From a checkpoint of a small CTC audio transcriber.
Model: 1.7M parameters, waveform 16khz input, arch gmlp, norm rmsnorm, layers 8, width 192.
Training: cautious_adamw at rate 0.0017, 6400 steps, batches of 128.
Rows from block 3 of a small CTC audio transcriber, named by matrix and row number. Rows with one number belong to one neuron. Each number is 200 + 40 x the weight over its row's rms, rounded and kept within 0 to 999. All counts start at 0.
After each neuron's rows are labels from the 100 clips, of 14976, where the neuron reaches its largest size: "strongest on" is what is common among them. Only what is clearly more common there than usual is listed. The data: short made-up English sentences, spoken by a formant synthesiser in many voices.
# u: gMLP up (value half) (model.blocks.3.mixer.u.weight, 256x192), inputs 48-95
# v: gMLP up (gate half) (model.blocks.3.mixer.v.weight, 256x192), inputs 48-95
# out: gMLP down (model.blocks.3.mixer.out.weight, 192x256, transposed), outputs 48-95

u.221,192,211,204,184,169,186,182,260,206,197,215,184,259,221,180,172,165,213,227,172,154,191,240,155,130,259,187,240,212,154,242,129,195,144,212,176,173,193,213,254,172,221,204,218,238,178,215,229
v.221,202,200,233,214,177,211,182,191,161,213,243,292,184,214,297,221,259,175,238,166,214,200,158,157,214,290,241,87,182,143,244,209,215,201,256,136,224,156,144,184,233,223,189,195,201,234,153,221
out.221,213,220,251,195,192,217,147,160,171,192,221,161,256,224,181,284,236,243,199,210,197,141,182,199,260,205,148,212,179,228,266,252,272,219,166,200,167,156,201,151,216,225,143,213,217,269,158,158
strongest on: /dʒ/; "bridge"

u.27,209,162,204,242,239,193,200,219,168,264,197,228,194,207,159,188,206,159,215,186,200,146,237,188,194,146,212,130,159,141,198,181,216,172,219,190,172,108,187,151,216,226,161,251,186,226,213,198
v.27,149,241,170,174,189,133,188,192,206,191,163,170,217,238,124,205,171,249,187,204,272,179,223,263,200,149,158,180,235,200,252,245,222,209,172,195,209,219,153,93,171,225,199,221,236,257,146,229
out.27,217,199,192,173,206,200,195,179,242,139,226,218,250,195,103,227,237,194,172,219,153,111,204,250,174,198,168,162,238,191,218,153,242,157,220,220,282,167,134,234,221,187,121,278,200,200,171,231
strongest on: "twice"

u.109,154,167,182,232,157,145,186,284,219,211,223,188,185,170,223,154,154,207,220,222,180,258,157,174,113,144,247,264,255,182,213,222,200,158,158,234,212,203,166,202,214,187,263,295,250,197,259,217
v.109,204,202,210,249,252,331,182,232,206,170,201,217,250,201,222,165,177,137,224,182,210,279,247,211,193,252,201,239,192,194,178,179,216,132,202,226,176,165,235,188,217,150,177,201,181,161,172,115
out.109,213,188,157,203,243,226,169,213,216,144,156,213,201,247,164,217,170,140,116,197,171,229,208,132,245,291,144,173,156,253,214,193,198,230,163,201,196,253,239,232,195,140,147,120,150,198,124,167
strongest on: pink noise

u.146,239,235,263,203,224,259,205,134,180,163,185,216,213,153,205,264,264,252,167,209,219,160,99,191,209,209,187,144,171,234,214,171,202,251,173,163,203,159,194,217,229,227,180,171,201,162,180,160
v.146,122,245,212,257,216,181,236,201,271,192,120,194,175,236,267,227,166,164,177,180,192,286,172,209,202,72,219,261,139,221,169,252,175,134,199,249,203,236,226,208,175,146,232,226,142,155,170,165
out.146,207,126,219,239,169,221,201,180,214,199,251,186,191,222,225,243,233,168,155,190,196,150,231,197,168,218,160,221,167,179,193,177,188,225,219,259,250,241,193,183,261,170,214,119,128,174,226,205
strongest on: reverberation

u.188,187,217,212,213,178,168,259,238,140,216,255,176,222,164,210,214,228,309,178,205,242,205,217,224,253,187,201,186,278,268,198,228,143,170,151,184,207,121,167,213,185,162,197,173,250,200,213,221
v.188,158,215,149,218,194,183,246,254,154,146,166,254,182,253,163,235,202,224,242,152,229,209,225,149,158,213,180,231,218,204,248,185,171,238,213,231,172,185,171,183,174,205,185,209,154,142,214,123
out.188,112,229,252,235,176,218,169,233,191,145,97,323,161,154,221,200,203,232,229,203,189,119,225,237,181,211,177,270,186,199,157,203,230,154,169,191,236,188,228,202,223,211,263,239,184,197,186,152
strongest on: /aɪ/; /w/; "twice"

u.209,293,250,169,197,216,242,234,241,259,138,231,209,226,213,197,196,187,182,204,264,199,203,201,248,233,163,230,310,240,176,249,214,219,148,193,268,174,194,259,155,135,191,324,163,149,203,200,189
v.209,163,228,231,203,137,198,221,208,178,173,157,248,163,163,241,232,186,235,229,136,217,221,172,152,213,252,261,188,163,216,178,117,185,284,154,239,208,136,223,172,179,168,132,235,210,122,245,222
out.209,119,141,174,191,221,131,168,145,227,197,197,159,197,197,234,211,158,164,248,262,196,194,260,251,240,276,222,255,210,207,240,152,170,175,137,166,276,185,255,221,235,226,135,160,141,231,187,204
strongest on: "who"; /u/; /h/; sentence kind: question

u.172,113,172,221,252,228,214,197,255,251,212,167,201,207,264,171,220,189,234,264,225,188,204,171,238,195,227,207,135,103,177,172,221,242,198,193,130,234,216,130,197,170,218,162,176,186,183,228,155
v.172,193,141,255,235,226,247,192,259,225,144,151,215,127,201,189,112,194,196,319,181,245,238,249,193,177,218,222,194,159,181,138,251,207,249,258,180,139,215,236,154,175,241,249,206,187,237,188,98
out.172,256,236,181,245,194,157,227,191,117,219,184,212,214,198,163,230,240,194,200,187,191,196,213,178,212,188,105,196,269,175,228,250,261,255,248,168,153,228,140,203,234,184,189,128,157,155,163,186
strongest on: sentence kind: statement; /aɪ/; /aʊ/; number of words: 9

u.149,270,216,253,169,253,155,184,211,252,244,171,255,210,214,201,186,177,153,272,175,200,233,224,221,255,158,275,143,169,208,204,220,152,179,173,171,150,209,204,167,220,247,196,199,205,203,169,178
v.149,144,171,182,162,222,164,133,197,262,171,175,151,67,182,194,130,199,188,213,198,239,180,154,161,163,77,195,177,200,179,189,292,162,214,224,257,207,171,241,167,201,209,191,179,221,173,188,175
out.149,204,212,178,197,187,189,231,226,129,312,220,123,185,168,218,177,227,247,172,158,213,207,169,152,179,190,175,255,230,239,213,218,173,146,162,215,237,213,188,189,218,154,154,177,255,178,134,220
strongest on: sentence kind: statement; "his"; number of words: 9; "at"

u.82,115,207,193,216,328,227,273,171,279,229,181,206,119,215,178,188,157,199,230,227,267,203,212,167,189,194,158,154,197,236,216,293,203,215,230,197,217,267,197,157,255,250,240,156,128,204,168,166
v.82,189,120,148,164,201,212,281,224,202,259,172,177,187,87,184,183,205,233,191,133,207,236,200,191,138,172,201,200,223,174,172,248,298,201,279,201,229,259,185,140,213,191,172,311,253,184,247,221
out.82,243,202,172,157,146,214,227,171,124,178,236,263,257,214,182,203,186,180,206,170,205,193,250,165,195,189,164,195,229,191,221,199,197,219,163,215,213,114,227,238,168,139,254,268,214,219,184,208
strongest on: /s/; /ɔ/; "horse"; "mouse"

u.110,185,166,203,202,263,239,224,178,245,265,240,172,107,232,160,214,174,178,188,125,233,160,244,255,180,189,176,180,196,155,182,199,182,211,209,153,298,211,274,249,251,219,168,138,181,154,189,182
v.110,172,228,249,146,231,167,203,186,278,208,188,194,181,127,175,65,205,199,213,228,168,241,266,154,232,203,184,176,191,104,222,168,206,224,202,152,227,157,190,183,213,232,184,228,196,239,227,175
out.110,210,188,158,210,217,147,245,189,214,121,206,272,140,207,145,219,187,130,217,143,203,267,212,152,143,216,210,216,228,140,212,200,174,183,159,117,219,168,136,215,235,215,208,270,190,232,207,183
strongest on: /s/; /j/

u.77,237,223,206,239,206,159,158,165,260,179,164,213,242,241,168,252,195,132,171,247,172,180,237,233,277,223,176,201,264,196,267,251,226,189,219,183,256,232,188,202,202,235,198,190,173,219,201,157
v.77,179,212,218,223,165,193,194,191,133,201,208,195,195,207,230,159,155,216,162,225,246,193,195,176,153,246,238,228,218,207,144,126,198,222,157,155,104,208,171,196,142,197,186,225,256,128,245,226
out.77,199,126,175,210,198,202,216,201,215,142,184,178,213,157,197,224,131,163,214,164,265,215,274,235,306,226,241,299,141,187,178,209,169,198,133,151,171,176,203,260,202,235,146,156,131,258,161,174
strongest on: "where"; /w/; /ɛ/; sentence kind: question

u.41,267,143,155,183,122,159,229,183,224,207,282,191,238,136,173,135,199,181,215,226,201,206,225,211,227,248,170,257,221,252,196,228,256,137,215,240,132,252,119,149,200,181,248,124,232,191,169,214
v.41,182,205,251,256,215,213,268,185,131,143,195,162,252,223,153,184,135,159,195,252,217,142,172,240,194,180,222,254,185,245,194,193,215,251,262,139,127,182,192,202,187,125,158,197,222,174,221,230
out.41,123,206,199,248,228,223,171,195,180,165,219,261,209,296,271,179,170,245,212,193,203,296,245,218,190,213,198,221,242,147,219,140,162,156,143,209,255,183,169,218,177,183,159,286,201,172,224,226
strongest on: /aɪ/; "twice"; pink noise

u.241,176,164,195,221,156,249,193,244,171,282,177,230,175,263,259,245,252,284,198,192,233,195,157,167,229,213,170,185,239,187,252,178,192,165,212,196,156,178,184,278,196,207,275,180,223,205,190,186
v.241,184,269,187,197,187,202,130,160,173,235,158,159,182,231,209,183,184,193,192,186,219,153,165,206,228,218,250,230,199,222,124,192,165,189,171,184,161,180,209,224,155,198,229,97,257,117,146,226
out.241,150,169,177,172,281,232,225,194,221,185,184,245,184,183,120,131,172,169,209,176,234,182,217,141,238,197,182,209,131,211,216,257,225,227,132,107,213,193,220,151,147,208,182,148,185,148,154,219
strongest on: "where"; /w/; /ɛ/; sentence kind: question

u.154,170,214,201,227,159,156,169,154,196,183,240,233,225,204,160,171,226,150,197,237,193,256,282,243,248,176,213,202,244,160,241,219,221,142,166,223,216,153,162,154,185,187,208,176,136,225,240,211
v.154,231,216,254,213,250,236,220,151,235,181,203,202,184,133,205,262,173,188,226,246,266,144,182,176,241,210,128,158,149,197,236,188,145,169,199,209,191,210,243,213,278,275,163,212,212,200,181,203
out.154,235,274,157,171,180,175,176,199,197,223,221,177,241,178,205,151,254,226,153,169,162,112,144,186,161,228,163,191,225,240,206,210,254,152,233,242,188,231,238,170,197,239,206,205,239,235,131,191
strongest on: number of words: 4; "where"; "is"; white noise

u.124,257,211,232,177,263,252,215,198,158,264,167,235,176,166,238,213,119,253,192,266,245,246,253,239,189,203,254,227,163,222,152,249,173,208,192,187,144,185,164,160,156,179,191,271,241,176,191,175
v.124,208,193,218,144,138,168,253,220,203,179,218,228,230,154,184,267,207,250,263,161,151,164,132,200,209,221,153,216,255,225,174,199,195,151,211,223,170,64,148,281,144,214,202,245,239,143,196,247
out.124,257,196,232,217,184,191,193,182,179,126,122,150,218,191,202,218,170,159,216,208,232,256,260,165,185,216,198,266,118,234,237,212,186,213,166,241,181,245,192,146,235,228,174,200,242,261,166,243
strongest on: /s/; /h/; /aʊ/; /æ/

u.131,238,249,115,196,152,152,216,168,171,182,137,189,232,157,244,262,187,232,145,136,196,257,216,181,247,201,238,201,207,242,161,185,157,168,202,186,156,147,220,186,166,229,200,197,210,199,202,242
v.131,145,149,238,137,220,219,174,204,207,192,313,206,203,189,187,123,231,207,181,223,188,203,234,250,175,279,213,194,256,173,179,142,181,211,151,206,137,211,141,249,250,252,165,169,208,112,263,117
out.131,198,241,179,235,238,204,197,178,198,235,143,262,262,204,195,184,202,224,205,243,193,121,156,138,144,188,254,270,234,162,223,272,221,237,232,95,173,191,148,192,236,174,69,205,200,138,196,208
strongest on: /ɛ/; "is"; "where"; "red"

u.97,193,173,247,133,204,234,164,183,242,243,323,224,175,165,146,214,214,151,191,220,169,139,247,181,175,269,179,120,208,108,198,184,203,177,222,153,204,170,234,313,270,281,141,216,273,220,216,198
v.97,233,164,185,94,184,197,190,264,203,265,217,244,219,244,236,133,113,131,247,176,169,195,177,222,229,206,199,78,164,196,271,232,193,138,183,148,186,215,231,254,235,254,147,183,198,257,147,177
out.97,250,160,144,240,183,215,124,238,244,139,187,166,179,275,176,231,202,218,197,187,237,196,243,239,172,169,259,252,248,209,189,216,203,175,210,191,213,184,192,155,96,146,187,184,179,144,257,213
strongest on: /eɪ/; /ə/; /ɝ/; /b/

u.196,231,166,201,134,138,142,190,146,203,192,264,262,221,99,163,258,176,176,205,268,243,148,193,210,237,250,224,195,219,215,201,216,181,226,215,251,252,229,213,292,193,249,167,157,237,249,167,187
v.196,172,274,202,191,223,209,127,178,181,188,212,216,231,167,171,187,167,142,177,229,240,202,199,191,217,175,143,192,193,182,231,169,257,143,165,237,185,204,164,182,281,256,228,234,209,207,169,161
out.196,202,185,120,210,233,149,213,188,203,204,247,220,117,127,169,179,184,196,172,163,235,199,253,198,225,159,190,195,202,189,171,136,282,222,208,151,207,202,199,170,184,188,188,253,193,201,153,234
strongest on: /ʃ/; sentence kind: request; "me"; "show"

u.208,184,182,306,209,291,195,282,159,214,132,187,178,174,135,150,171,243,225,187,249,243,240,199,144,197,252,247,154,196,131,253,273,182,239,253,233,205,214,221,218,167,274,256,128,192,231,176,215
v.208,167,131,176,203,209,255,175,202,159,144,185,216,188,182,212,154,296,268,215,245,235,190,167,265,241,262,215,171,209,189,229,272,196,246,239,175,211,153,175,128,148,170,254,195,192,200,147,149
out.208,133,227,221,226,270,241,159,165,219,224,139,222,129,309,234,225,266,180,251,240,148,128,186,149,281,162,201,236,148,235,232,191,160,161,278,201,239,204,139,127,228,207,235,210,161,218,147,226
strongest on: /ʃ/; "fish"; number of words: 8; "teacher"

u.123,216,295,217,238,211,249,138,194,168,198,201,202,210,192,206,225,238,137,168,244,168,251,175,193,174,192,251,153,179,235,201,181,204,236,197,166,229,203,204,236,258,237,195,154,168,195,135,136
v.123,140,200,177,171,135,182,137,253,226,176,174,217,223,148,216,106,200,203,285,234,190,175,244,181,179,238,174,260,136,125,207,262,152,205,188,185,180,150,233,214,191,227,251,247,160,190,166,226
out.123,208,174,243,170,215,259,232,238,254,222,201,220,232,192,235,238,176,229,159,206,176,151,186,275,173,229,214,240,245,182,145,203,303,212,180,231,215,243,211,155,155,190,194,212,177,184,173,146
strongest on: /ʃ/; /tʃ/; "shiny"; "picture"

u.107,186,148,219,222,191,244,215,199,135,217,251,200,198,176,221,185,201,227,204,282,219,261,251,208,190,263,229,191,217,241,184,212,138,211,173,233,124,201,211,298,180,194,241,272,290,210,232,236
v.107,213,203,189,175,251,161,195,191,182,193,193,234,169,254,170,207,153,167,216,112,219,154,208,210,169,184,223,185,203,203,187,250,145,189,191,170,261,228,195,227,268,221,118,206,151,174,112,206
out.107,189,251,241,223,173,177,225,154,194,263,179,191,211,215,202,248,182,162,210,136,216,167,154,190,134,209,253,182,183,138,227,186,199,249,241,189,248,183,268,135,184,196,164,155,134,228,201,267
strongest on: /s/; /h/; /aʊ/; "house"

u.250,237,202,241,166,214,174,242,118,228,204,143,264,228,134,112,165,79,117,219,210,198,142,174,183,206,212,201,158,98,160,233,191,330,197,155,129,231,215,180,199,139,284,187,139,181,218,186,140
v.250,114,181,184,183,134,183,144,244,252,189,207,304,229,218,250,137,156,157,167,217,151,83,159,206,226,167,239,153,159,172,193,291,184,145,146,185,223,202,213,194,135,199,279,239,149,197,150,232
out.250,222,204,305,225,260,240,132,199,181,198,216,175,202,262,194,159,218,291,167,185,184,190,184,169,170,202,220,204,193,175,228,246,199,187,298,248,200,201,217,124,176,178,152,192,252,153,236,214
strongest on: /s/; /l/; /u/; /k/

u.178,266,221,111,233,207,259,233,156,176,181,181,235,219,201,198,157,205,173,174,174,261,208,211,128,143,144,195,219,243,199,189,261,254,179,249,184,290,212,243,155,232,204,173,166,249,200,153,185
v.178,225,159,226,143,249,190,130,211,258,168,258,182,207,268,214,143,228,226,225,167,203,175,204,190,261,245,162,213,216,153,175,172,224,120,250,253,179,206,166,198,224,189,259,211,175,154,191,201
out.178,229,270,173,193,281,187,240,247,229,205,174,201,217,229,219,233,270,227,244,196,205,148,223,176,195,136,185,252,302,214,183,233,141,170,254,224,236,161,224,215,160,157,194,248,233,171,166,254
strongest on: /ɛ/; reverberation; /j/; "yellow"

u.116,205,118,186,237,171,195,211,276,182,230,247,200,230,171,295,270,239,182,257,142,194,212,211,173,139,305,233,162,234,158,80,170,214,173,173,198,155,208,180,231,194,204,162,267,206,124,247,203
v.116,252,238,215,142,199,217,176,152,186,185,168,285,143,158,238,213,177,163,212,219,199,213,240,201,233,198,204,176,172,175,209,218,221,224,230,186,179,191,127,197,165,144,170,166,184,136,233,224
out.116,181,199,225,229,184,142,230,181,246,224,165,176,220,237,223,94,182,129,101,253,168,198,149,291,222,148,214,168,204,120,238,187,170,174,209,186,227,190,179,158,280,167,168,202,236,221,255,151
strongest on: /ɝ/; /m/; /aɪ/; "my"

u.38,200,209,267,185,155,230,169,195,221,247,218,148,211,273,147,205,108,170,180,209,174,212,225,206,191,243,214,260,196,211,213,198,194,167,278,121,208,264,231,145,256,227,150,209,190,252,219,256
v.38,144,263,223,182,157,186,135,207,123,204,275,217,178,224,197,238,230,209,185,148,283,182,239,330,173,193,143,215,169,225,232,189,221,202,213,263,197,221,131,184,192,155,233,223,233,151,196,168
out.38,250,179,193,233,189,255,206,205,135,110,167,201,163,142,238,289,159,230,197,135,174,233,222,177,286,187,203,188,177,189,260,177,116,138,206,266,260,199,209,218,215,157,202,266,229,135,139,233
strongest on: /dʒ/; number of words: 7

u.130,269,147,228,146,131,254,249,160,216,235,223,218,184,179,174,251,127,162,208,184,212,143,262,227,198,200,187,183,132,148,164,218,150,184,268,142,180,190,229,266,184,193,187,257,243,240,212,192
v.130,153,171,249,160,211,221,207,202,239,177,242,150,201,178,155,166,159,245,121,216,258,275,214,290,185,181,125,173,217,150,208,114,245,193,233,236,233,274,176,141,252,269,199,223,236,195,245,178
out.130,252,147,215,235,190,228,151,138,140,191,254,169,197,198,256,229,245,151,179,224,206,205,209,232,194,264,250,197,185,151,198,85,176,158,259,229,262,247,237,254,219,184,205,216,192,202,257,223
strongest on: /s/; /eɪ/; "waits"; "works"

u.42,92,191,213,175,273,251,157,259,145,224,176,160,149,260,176,128,151,150,294,178,158,207,212,166,160,205,244,207,193,247,217,232,169,199,218,186,250,205,239,184,186,162,251,204,160,156,142,192
v.42,186,153,143,205,250,257,230,246,238,219,171,180,147,205,202,184,199,206,266,229,206,160,214,227,166,218,221,156,237,102,157,183,226,275,214,197,200,146,244,177,143,176,193,217,187,168,183,193
out.42,158,325,223,189,168,238,212,169,236,192,271,254,262,193,238,211,231,194,139,220,280,280,184,214,236,190,185,206,177,202,170,186,240,144,143,219,170,264,187,231,256,225,263,121,189,116,160,181
strongest on: /ʃ/; /ʌ/

u.39,180,155,238,254,243,203,254,223,191,150,144,171,163,273,198,215,196,181,229,205,221,237,188,133,152,156,230,246,156,227,229,174,136,240,153,211,166,161,257,192,200,201,242,264,233,178,221,242
v.39,196,193,180,233,165,201,177,215,229,206,151,237,213,177,198,220,203,211,220,110,173,107,176,215,132,264,240,205,208,189,241,178,151,155,224,232,109,113,164,286,199,246,240,209,245,174,211,196
out.39,234,259,192,141,103,182,162,181,220,211,217,225,304,223,157,164,235,186,169,215,198,265,165,173,236,206,127,218,201,201,150,240,238,136,142,170,193,218,152,261,181,212,230,119,206,239,193,143
strongest on: sentence kind: statement; /æ/; /b/; /ʌ/

u.181,211,237,161,229,232,223,256,207,171,269,144,242,189,213,280,221,280,217,240,198,219,221,228,283,226,232,182,174,175,150,200,190,241,130,186,269,219,230,203,190,157,161,200,195,112,170,139,177
v.181,251,222,163,173,188,200,234,275,245,203,166,238,178,232,282,196,220,234,259,156,224,235,205,233,152,177,221,207,205,126,148,186,235,156,134,196,169,159,199,247,232,204,256,194,174,128,198,115
out.181,259,186,211,140,237,208,265,254,170,209,191,145,163,173,172,227,205,220,200,270,213,193,178,161,80,246,212,214,204,188,185,175,155,212,193,182,150,162,177,181,193,143,197,248,188,127,221,340
strongest on: "every"; /v/; /ɛ/; /i/

u.111,220,211,222,242,198,195,230,218,212,244,190,119,186,256,251,215,166,144,297,132,209,256,230,153,127,165,178,187,141,185,225,210,253,151,264,180,202,143,191,178,319,184,201,244,173,215,166,229
v.111,112,263,196,163,201,205,159,163,276,180,270,220,235,165,160,170,178,195,162,246,177,204,210,295,266,165,180,171,184,175,219,219,246,192,166,233,229,240,153,158,229,199,179,251,183,166,162,154
out.111,184,261,202,159,239,235,178,184,186,204,120,268,252,238,206,206,142,214,175,149,216,201,169,279,209,74,225,146,180,211,199,213,217,219,230,191,247,180,238,125,181,176,162,232,230,183,196,164
strongest on: number of words: 4

u.129,165,198,163,159,133,211,228,228,221,245,212,210,267,193,231,178,196,173,180,179,172,198,211,240,171,171,168,243,195,257,190,200,185,162,274,185,169,239,224,256,177,211,184,244,260,235,227,260
v.129,150,217,214,184,225,169,175,136,275,161,250,213,258,137,91,148,203,188,194,242,161,169,193,268,243,196,143,182,201,183,207,189,244,191,155,236,188,182,210,169,214,251,143,243,168,203,153,163
out.129,185,283,194,172,220,95,187,138,188,252,164,252,191,195,225,194,252,236,172,200,235,216,234,230,143,180,234,194,238,218,138,132,223,189,183,199,253,189,174,212,172,190,243,201,191,196,198,208
strongest on: /ʃ/; "shiny"

u.21,169,188,192,204,199,98,199,205,168,205,280,123,240,172,199,250,237,221,139,170,188,218,186,298,176,240,227,260,270,142,164,150,196,161,193,133,192,160,199,174,161,167,201,191,219,168,190,273
v.21,173,183,237,179,118,179,169,198,207,188,148,210,235,228,302,190,207,138,208,226,191,237,163,203,191,218,187,117,130,149,140,179,261,137,207,253,200,165,244,249,205,251,227,213,191,210,137,141
out.21,133,196,175,180,284,160,171,176,263,198,156,145,171,194,106,190,188,197,317,258,176,165,225,194,211,197,185,239,203,254,198,206,193,266,245,241,238,201,205,207,208,144,206,233,137,221,201,182
strongest on: reverberation; /ʊ/

u.81,223,180,204,239,222,230,258,236,178,181,201,200,209,252,156,205,160,142,230,232,170,237,221,169,118,203,256,209,72,195,190,186,253,230,228,129,252,244,256,183,188,220,142,232,188,275,261,159
v.81,274,266,124,269,169,171,187,162,191,198,221,229,242,200,264,104,193,177,271,193,204,295,224,191,245,208,171,149,166,191,228,172,214,200,174,200,246,184,201,177,212,189,294,221,176,288,214,158
out.81,227,172,188,199,189,168,238,208,246,52,252,191,247,133,244,255,194,69,211,185,204,231,253,231,214,182,167,229,238,134,198,146,225,162,161,223,192,158,157,245,178,186,219,167,275,141,155,195
strongest on: /s/; "wants"

u.139,163,213,228,191,187,200,234,170,248,178,157,170,250,199,232,175,227,137,162,161,154,174,210,222,168,133,227,184,186,193,153,198,194,166,193,239,177,189,181,228,222,274,245,234,173,192,172,211
v.139,202,205,162,119,145,143,178,211,246,283,220,147,177,170,248,215,130,175,260,132,206,246,201,198,204,189,197,211,188,171,221,141,138,193,189,189,218,147,248,231,270,203,177,202,199,181,224,239
out.139,170,180,164,225,264,190,177,276,161,254,210,191,198,237,246,223,214,234,180,168,285,184,136,121,223,167,154,239,207,209,206,317,103,227,202,194,189,181,300,177,255,154,160,188,225,226,145,223
strongest on: sentence kind: statement; /æ/; number of words: 7; "at"

u.35,207,118,248,161,145,226,132,251,244,214,265,217,169,190,244,190,236,226,206,209,225,166,159,208,230,146,206,189,232,156,195,187,134,183,202,242,205,155,247,268,233,191,250,152,244,191,178,127
v.35,171,229,183,235,188,206,233,237,152,224,133,139,220,259,171,264,215,282,173,171,218,235,247,192,145,210,191,216,230,102,234,118,287,176,214,200,225,122,141,174,174,194,240,262,228,134,229,221
out.35,281,164,153,282,210,183,230,178,195,211,217,244,232,216,187,273,212,174,234,189,166,219,188,151,192,235,222,197,233,226,240,217,262,205,190,102,218,136,147,174,170,179,151,205,162,194,218,239
strongest on: /ɝ/; /aʊ/; "flower"

u.67,190,231,222,227,193,161,302,193,221,203,200,72,194,166,134,262,189,243,155,199,203,212,129,225,136,236,202,196,268,162,210,219,257,224,151,233,262,263,138,217,232,255,211,199,223,147,319,168
v.67,192,238,234,170,203,161,245,189,205,188,173,212,214,125,228,158,169,255,181,231,217,249,275,268,151,234,218,138,248,211,231,227,178,185,169,198,210,166,192,183,246,198,202,231,224,163,180,114
out.67,227,182,160,179,180,177,138,182,194,152,206,215,219,141,221,167,197,167,212,226,160,139,207,242,272,137,206,292,197,258,240,165,186,178,198,229,217,190,248,212,189,237,230,180,155,219,54,191
strongest on: pink noise

u.0,151,143,205,232,227,219,171,203,220,228,200,210,190,241,243,188,229,247,200,221,184,124,172,143,236,153,211,156,213,146,254,264,148,177,202,271,179,116,200,237,230,231,256,243,228,227,133,113
v.0,219,228,193,134,178,154,162,153,149,203,157,198,212,208,172,187,159,224,208,151,200,184,193,215,209,216,157,231,207,203,187,261,178,169,182,188,196,239,284,173,181,232,222,147,242,140,123,171
out.0,196,262,180,154,167,221,205,182,215,167,217,118,250,183,131,229,244,231,188,266,241,230,224,239,187,264,162,226,257,177,135,169,204,222,196,175,221,196,181,177,215,176,226,162,189,158,209,213
strongest on: "where"; "was"

u.193,179,205,197,223,225,184,226,236,220,211,231,189,194,142,239,175,198,205,154,162,254,246,200,120,134,193,215,136,164,201,253,255,165,136,220,222,171,223,240,260,222,217,238,179,244,208,210,166
v.193,218,213,187,182,203,220,209,225,174,185,227,182,177,188,227,210,207,286,284,181,241,228,203,199,157,253,224,220,229,223,173,206,242,172,170,63,245,127,141,103,161,280,230,222,268,170,178,217
out.193,169,157,176,170,229,143,163,201,232,178,171,303,238,269,267,119,161,149,171,195,184,189,211,198,201,118,217,226,144,238,253,241,162,153,158,149,261,146,125,168,234,112,130,221,169,249,177,212
strongest on: sentence kind: statement; /h/; "his"; "her"

u.145,171,219,211,177,291,218,261,137,207,190,188,180,173,187,210,265,226,180,191,157,158,219,234,225,222,166,220,155,177,151,131,243,192,181,197,219,144,213,188,167,206,220,222,221,179,182,203,198
v.145,205,206,198,197,252,234,206,235,158,201,203,225,188,265,252,215,157,265,187,198,221,196,227,309,228,276,207,215,174,190,193,215,155,207,176,106,176,170,183,156,182,141,145,149,191,184,159,232
out.145,198,215,138,186,192,163,171,206,205,189,180,184,298,208,242,138,198,225,229,258,214,199,240,189,193,191,201,271,199,151,219,154,155,177,167,213,224,131,177,175,237,247,217,213,192,262,183,171
strongest on: "who"; /u/; /h/; sentence kind: question

u.60,233,176,191,199,244,184,230,201,143,235,186,185,199,202,151,207,157,216,153,164,229,222,208,129,177,333,217,267,134,167,180,247,228,187,263,114,187,208,168,215,210,165,157,275,197,195,262,214
v.60,199,251,168,152,183,277,190,249,136,202,265,186,193,207,220,208,211,157,277,169,293,253,244,184,278,185,198,185,261,134,199,125,225,190,198,216,137,185,92,201,238,223,226,237,271,195,219,160
out.60,218,231,162,204,144,156,208,186,227,228,210,190,132,223,247,211,252,178,203,216,215,226,165,253,226,143,203,140,229,244,296,166,155,208,162,250,253,173,238,250,245,248,247,173,183,219,177,170
strongest on: "who"; /u/; /h/; sentence kind: question